Rows from block 26 of the image encoder of a small image captioner, named by matrix and row number. Each number is 128 + 32 x the weight over its row's rms, rounded and kept within 0 to 255. All counts start at 0. Numbers have three digits each. After the name is the row's rms in percent of the matrix's.
Before each channel's rows are labels from the 100 images, of 14848, where the channel reaches its highest value: "lies over" is the class under the peak; "responds to" is what is common among them. Only what is clearly more common there than usual is listed. The data: made-up road signs on poles. In brackets: how many of the 100.
# conv1: bottleneck pointwise conv (encoder.blocks.28.conv1.weight, 96x400x1x1), inputs 200-399

lies over: face (92)
responds to: 30 (95)
conv1.6 101:136194152173146100103109140124098072098171078153139117123123124167102100116094133109100108117156080201137131160133138089137172154147132151129163053141144130113099200171169117079114132122141151145173112128115085154122100084114210111121140116102144146090093111132068096129109136190106197124112150179106132154143153146123080073066111139120094127107139145094109140142150151108091116149113161150113159159166157137126161124178127132134141147109142175127115139155155129100106091139133104161164132147087132163090120130088153138083147104126132139132125107121092142129156165109099137102125147154138184091101194

lies over: symbol (56)
responds to: 90 (52)
conv1.86 100:143091081118078150101076086089159091114149117078139089096202101123101115104178145135109094129117120103100106127084100197045089121166134064106138134044146069174130145155135169165110149073117093129103127090080083087148117099080126088159143142119097130143077115079155080175106065152184125147144177123153152094138149158069128107120082140164122144114116153121125131122094140143174163106163113115086057094141125076139121158136086062151140102117125152140120099090098106165084175173115175117135094130128108107135140146152172152100110168165092152153156141144124134148138151142137148107125170134120162146147174

lies over: face (98)
responds to: 20 (95)
conv1.55 094:096078139072122105118052129132173109089158097088142106100130092140119171067045111109138107100087132113132109134104099125114112053080173118148107161113093079111132126124113124133145119133136084094124106161084084062082138150083124115078094135132163138099178137115130167153148143097130082104124121103165158131105155127122132091183109092125113105139101149120154129171127106154110147105168090132094096090130136132121069154147130127141101081079114133132128108147116098141152099092109123112115107153120068145178076128097101134128120119114087143099193124176140089124061081132142148086147122101078080122176085

lies over: symbol (74)
responds to: arrow right (100)
conv1.35 102:127115169115173097172150111127079099099125153159110132168099134158117180117081113043181092098113122114112111107123134179069111131074106126095120151143127136114105123078094077127134079109169109115089102075116109130138124116168109119165114098199145073109079118112198149160190170107163135084136063136124122091113123166167158153154142104088140131125068094166167172096137127140081157121168133126094127101122140114100123143143162107169171136106139121158139111102135092123134124121111136135099128131101080162149130119099050047124104083142112135175079093103133120138132075182195109111137083109151113159117086

lies over: symbol (88)
responds to: arrow right (100)
conv1.91 097:195154138181153119148149128123103101128130104122140116109119117135090100097099115082108113092076089126095142118118157145123135108139125136097124052140129122095104150099134098104134114140134109137101133156148104142130107127135143146153132131146137137089090146079101064185113127153115114140111142186121141095121133154130159089160123084101112144091094157127103128146122158113081145116154139122073119159153161119111135147137116144101129116059166155078120148111111087116087104152108085142137139146155122166143117099132155172138142112098109151209077121148123175109162150159201124117089134092191178169142197

lies over: face (96)
responds to: 30 (90); triangle sign (43)
conv1.8 099:073130173118138052139099072102156073109152122134128141108147103164067146164134086060178099158096100098149116053129157113082107167138134136123171121144126129137175162118094130158121126125094121121110128161111162073130162151072160144128095102138140118143159210069089155118164156122134094105138138111139201151143116147125124146100123099105119141126095128123106142151149139106144117142118105085103126113114179169062073107191148117073105094126125098181100109078061155146166149081114140126102140162178096130137129140152115102091111103132112128108134174163195128169082078149109098137121134118148124102091095

lies over: symbol (57)
responds to: arrow right (99)
conv1.3 099:088164131123156089049108184124086075163144157140125134136149097184079164078075114124118106065077114129086118062074101141059181105142090088118128113100093068121149108155125124126127040092131068123097119101136122087088109117105102102139110138115152129097043085082133083139141110096088122093147141130137123052125101127182140124133135088093107105138098129121150150120116129120083124088113135141062124111095121134109107151131123087113095123103073087110066124093114083100069104099129065166098125181176120158119088076118100126135125123090071167123106158163162111123150083138112088115118076092121129108078140

lies over: symbol (72)
responds to: arrow up (80)
conv1.45 098:149147118172088121166102116098063102154111120139109127145114130155104142083130068133157079112144130128124144099102111164091161127142036131147130144119123088119129108127103137060129118135083121144164112108161177109110126183120105205140133141171114113129066100115167138138148114102139144127114148172154143067174148150150172144119104111114142153124147099169129127136123131093132096104062147097125090123124127112130138134115157103165194122124090130158154136110079155108182091151147143150151173134129139132153135147125076117100154106126140125155126111054107172173172126185132112198145147131151150176121107

lies over: symbol (82)
responds to: arrow right (95)
conv1.71 099:152167199144136126176144101146122097146102157143191138141122116154101191133138148116158107166069120128133165116143159125151092148154100153096184102144145155093105207100093095106108125122154128140089128136094118158120122095153179166153106099149158158119121157111133132157158195123140139140135085134111143110088112148117128098119139093101126122139126122103082148135100183108104169154186141107144135116142197144136133162162116163092146140146150136130091127136073108168149129125125105132122127143151089174137170129135105107111121149179099161199112148135175170143131141134210140118099131144188171143172174

lies over: face (100)
responds to: 20 (90)
conv1.10 112:106160142108159109092116121118155141096082116124090137080107129127125158123089162112072150104107125121089088091095110148126120089066126135122111155146048128068112087203116076144106135081096097078074115135121100081041123122077101121074099116163113131055104082152077110133098153061119112049123121123118089102068142118105142141189122076075080123076022108122193113150122084150110078107132076095068130105056112168080052096096144104035035068090069059145098122100155041122109144079094117122091092170134041122118090133077107079127080104087110114063090177127172057103051105120125100051165115122115110104078082

lies over: face (61); symbol (39)
responds to: & (79)
conv1.53 101:138140124149113131109099121181154106157086175122177148190203096088131108155157155164126134160135152119111113142068082142104155103173165123147091171138139167159155098151153174113084138118121149156116174085120124106114117106124146135155150193110129174175114198089136088137121112156113146178130143135123098152173139196147137165151114180215147106150142200108148067210151160093179147154143128150115155121147126148151120134095094130161173166168141152148167105098070162134130152184112145133166092190165191150129141162142159165107108150138115143181189116131088166121160167112119155130135179147113168111108173

lies over: symbol (55)
responds to: 90 (100)
conv1.11 095:141152154033172128095128117130151096129153091144132119126124120165102113096135152105172138120113119144127140155128157161126153119158144158120196079159117119143120230098121145110091160106126116095135109128126078107123131095110201158126144099152134139109122110148149093172105073129125138124167149132120195113118144159137108075066062093105103127126112136164088156076098126134117088073111155119089127140174188119091160173189132097158114112072099162117095128092106092127094124168094100138131125107103109126037144066116174112120098133130117166133126138155104148111156137069133168133065156073097172112105160

lies over: face (86)
responds to: ? (63); 20 (33)
conv1.48 102:158102128161129160144118142109124146129105120123162133141149120132147154139133191153164056130147126146130145180100152136140115147143110123133129121124153157138127117089133111116152150175123157136136130116162198139149146158119128166148157148177155179183124166121149135185182170133144157171109131207145123095162184122122182142185141121158141145133178082141121127147134143142150160184203137165182129116157117133130159115131198214166191168138170164162160178150123128113181142165132087155189148134172136212187180114142150113122166176109177123185175056076056158114185172127179136155114139083155161128152150

lies over: symbol (60)
responds to: arrow right (91)
conv1.57 098:203077106181132171115178149139139110124114126114129055118134132159107108128152130169102207148086104095091091168157132153117083064154098165074148080130134079091113135134142115057129142136123134110136097125120100136128064135155106128074151140128116109112138104125119102154097122144101156131112140180121118099099131104103148110158083123114109125080131113106122109091123120111107122128150099108095160138132111143109138102090122135121107112059132124082124144142160082105083095151111097119157127126077134149125118119114114143078114077105078131169082122155113129106162153114094142103085110119120078145091177

lies over: face (97)
responds to: 30 (100)
conv1.36 099:069101134092163087201160108095132091142117094128126115128157107172080211189158115061179097151130127136109141069141153142079069195153124118163194121111125117153180188089089151162144142126130099139115077112128162110139193128131138171194120096148106057108101156046165128079165194112163136055163123129133196086163150132102126108130159119144111129123144105174119186115094146092132122099086118115157096127116184136095130165197159119121159125166144099180138137103106154139216129089086154151108206135175118173160142147171105081154174141157145136104140125132158124193111089145150099129102141165148134118156064

lies over: face (76)
responds to: 50 (84)
conv1.31 097:131140114095139186142160145130090121093109133115117134161161169123140121096144125114140159130118158154119182179146111135167173161115144126096102130162102124165144139127154167157135127137152157149165127097123114142184110101180172093173087128079132146119117141122104110136144101155153156163120179144146147130134116180107097110148096189140126140056172141100112159122099134103120103076101149152066126123154091090155153102169140125128096146121107163120094124153174116134138123172084143136145111096066122123148122134139190149122109169154170169145150129128147159122187123154112169118123174118151187143096157

lies over: symbol (63)
responds to: R (61); P (36)
conv1.60 095:169119107147084172087120155073102118152131140093095090064198173099178123108172182189086176117142140137108121142099108150121136089189102126133137155037095097164079139161160145125098151115117113117121126120137150136148117113100094103157125152140127151162141120146142078170144114110150114148119178105158141107125120164086120071156097135105102153120167151158100096142107133150159138147129139147155113121129084103191142146112124102122135185160103146088122102089123129154154124164121140136151113082104179156168140137140138176106108162129091128128177115130085139103145168085122168127122146120094175113113147

lies over: symbol (89)
responds to: arrow up (100)
conv1.49 098:134170091126158109069094161173137127148112115122135172123112135086161173113094169153111138083157172146072096162100143106139176140141136130142130151109087149124127126159149075107136122101153137112159136063142144143116137153138135175136159107159175154131055152105159113178126133153052157182115110198130117165094176152121138140090117174177148146140115136080144110180151143103181130116113156141151147146165167140153140136102117135152175146134105166106107157169096151093142107155141097183154157170161193174130143150134138150123180175058108163163154102156143164128161158159139109126129142132117150144118149

lies over: symbol (53)
responds to: arrow right (100)
conv1.56 102:152114123192125137157095108101113093121177132155133067115167131125126115194140085120107159133089068162093093117166121161089085139103095085134140075111162087078128126107159091077121118101156101092109113130115066121101103142129127129149122127145099072110085092119132113169049156164140155160147095109168157072077165157130122118110085077095138141113121106118149230069142166125093173088156124100130086145150147098145138162141091098117135175099141153095138106067136088112140149110158124118168191128162108122155103109131168118076165115136123116197099092134115146122146147097209098124081124100123167137152122

lies over: symbol (44)
responds to: arrow left (77)
conv1.16 102:170119134114131099135153155181146112050192147150129155147105113130103119137046111148098226126109092133103107145169158097143189103051094149115136152148133134049069161157105094144146072111207136164129143094103094123079100106129143103096125113105091141115126130154066137164125164188179117196137118074155145166150127117153149116163110111098138159119049166161213173119143119155096150173126143105113165137109168172123118074163147141114136114108146152075132129134210100116114144132191144177142130179125034170154132149063140094095136107131130127130109134121146112115141118158147080091160141126128082153098145

lies over: symbol (68)
responds to: B (51); A (41)
conv1.59 101:104094124127180098192173117109211131096134132155151096103084163147144171180101157120119159162119107140172117184246218121138063183104074149130183064149165120136160232086152087142138116140151118098125102139140092161115138135104170152167150123143089091163132153097062147180114161142154118129170083063151193129134168064086139117119143076115157139085090102191165203095106131139116104183170121104117113171121180195077116117189154113114136089117166116134115136107171127147127186102131127137137179177155100159132153155153163093110148132118098117111125160150185073128101119136145135106160151113107095101119100

lies over: face (55); symbol (44)
responds to: P (56); triangle sign (48)
conv1.75 099:123080151127163080201170134103158072091158145179133104111068151149140136185107178132132144137113117139159108178216180093152096150127078134133187098146152109124144231064169098149132133100154129094082112161137119163117114072130188127148140122097088113172133093127049155171104143153159120133130120061148150095142184066080130085125126097095140119079115114154171210060120117147106111134134114111123075141107166172099128111164145086125128109131141139126111145096177108130136180105139144127110151125143100134123144163136161110066137143132107125136120135134170105136117142104140127121163162140072063091111126

lies over: symbol (49)
responds to: ? (45); arrow right (44)
conv1.22 094:117133099142112078101109153080146071154148119105128123109145135108139167114081137153131102102105140115098097111075116151091154075178102077109096100047133095140167119151160141084119123113132128128141127106125116094081114143115104131139133183149159128142079107099130099161121129138106162128106112195103120027099191139121146142152128155168139118134091169105129116165166136135138117111119112142114098110133121064117124168095129098138154097128102139117136133108105120150095100118176104115123119160184151162158113128125088156123135139136099142122155115164112139148147156123133085133129078118098149104080137

lies over: face (98)
responds to: ! (100)
conv1.20 098:068103139094171104198097117117149073138105098107113119104169098150057211109120100085191122131085119124103119072169141115081100170125159155110149116135105151109156156114115112113138093119135070134121069120105112099124140161131138124131106139152138139071111138122129113132179193089156129084168138131134165108124140127077139096149109097102103148120075100157129171104080119130120089120101124162160075117072149146098107144165113104110146105151130075148093135111146122139137156084137132164100145205135094109074185131120125102142109133131131156130099180173169102124123087103185139129108123125149089098137097

lies over: face (97)
responds to: 30 (100)
conv1.13 099:134107171131133077191183143104132111103171115142101073126083114148085164145122128078131130119116081165145098152164187159152109146139114185133162052156139126112169178081097129147185123144136124131132083101137156124130144131114176162144182135155094065136126146104089125164180164144179107126133130142148200127153142114085107139126178103095111160096137112164138141116120115102125125183122106094154115172108158153119113144181137146181156135151188105186148159118136185150207115095157127178120217161126133174126108128131145119095199086193128144101119167127163138202093103151111118135141110181144100117128129

lies over: face (96)
responds to: ! (86)
conv1.69 100:051107135105195130182120099109168078164090121131139129100159105155060169145128118072184104136114131127150135070125136153089108132146131112144166160119144147168148159108138110129131125137114089148127101120102105092107176114131130164165058120148175131134147170080162134119174186107162134102214122121095141123109130118116097115137124127137121101144115086172092180060076132108122103130090143138123091068079165121135145163180158122124119136140078092128103140118122119175080196112097137154097120121166093132125180126156122075171124159132139126136136198140132138130116134088162117136109139104121096117144086

lies over: face (67); symbol (33)
responds to: R (65)
conv1.0 097:113154105113133103037118138109129113140136161102102135111139101121110142095130144160136132081099151105076103092050067172091191058165097102120106127077128092145113149185135159091107125107123100133152122081115101078118095136111157117161102168119133140133093106102153057117116128138127136094123154130131154094107151153147157133089105148144105104120120128175139126117106123106138090096096139132069142105135143089094109153121115081148161108139109123147144114109094113135099130148127111130136090151134150146085084093143110142136130095141092151150136127135102136124121125083109137143172120124068171113093171

lies over: face (75); symbol (25)
responds to: 50 (85)
conv1.89 098:136118148126111148087109111080122145086073111118126110089161102078126102116150160122110113088132143123120162168102119145093136139141108128100099129138101187118067082161119146114161142140132135151144151067155130131161117116160113104122117140157114167152123138119136088167138148119145109206107132156146125126142161166140141103158121134146144162157146150118135110178170136131158124139181149130175117081127063126177159100109146149154139169171120133099146101140100095076159121141087089125134131136095116179122120104114140128109143151169149135174138077107098118090162188142203153102144182115141177135176149

lies over: symbol (69)
responds to: arrow right (81)
conv1.67 101:152099155163139174126166168130115099122133156135124021142129098131049125086169111120152181124100108140108111128136164154150113094118116132101134089146150108078086132101101165109119091107151162107075153106107142152117037126160171124124144177131148130124109116147135099148180160154137118162116142203177120148164115124149159157198138104099116125095153123089145157100162139145063159140165143148158123124131127154107110136132139140137131117135167148083112145070112126106097109171137029146155085115072120148156116064120129119124085109141107155179137117153113122064166145112214127096084082089158147106158170

lies over: symbol (80)
responds to: arrow up (100); hexagon sign (41)
conv1.38 100:140106148165114142188148087079076108158142111178078105123094154116114147114121080131143081094177137152122118131124124161096115155105099140153100146160139111154129102129134115091139153131108181152161137073176164106100151167161177186160134124162098056131104102136180189115149112148109177127087099187128139076158186130162156172117100154148164145158162122136107144131147129108134108122044144162142112125161131101126164157124167111187211146154097152189168161122106144134210114120146152123163194094084149169161149138113120105099154123122161128132158082093091180145158135170131109185139137141142162148119103

lies over: face (83)
responds to: 10 (100)
conv1.51 097:158137115056073158115145130138104114148159119125127130149143134136099129131146093114228150143143150095176189117105079181127210122171103104135124141132130098142150131109064190099142112135131154153146157110149136123145117132152117159153116137119130123133158133093176142106183139168145128149170184122149150109188129147084151153126129168151135152098120091154128157093103122140164088064099156121123134153137120114116170133154088145140131139107109142092115118141078206116131130171114156189172151128135165134138210099108146118156139137133169176179141182096092143127177099188127154175096153095151167163140143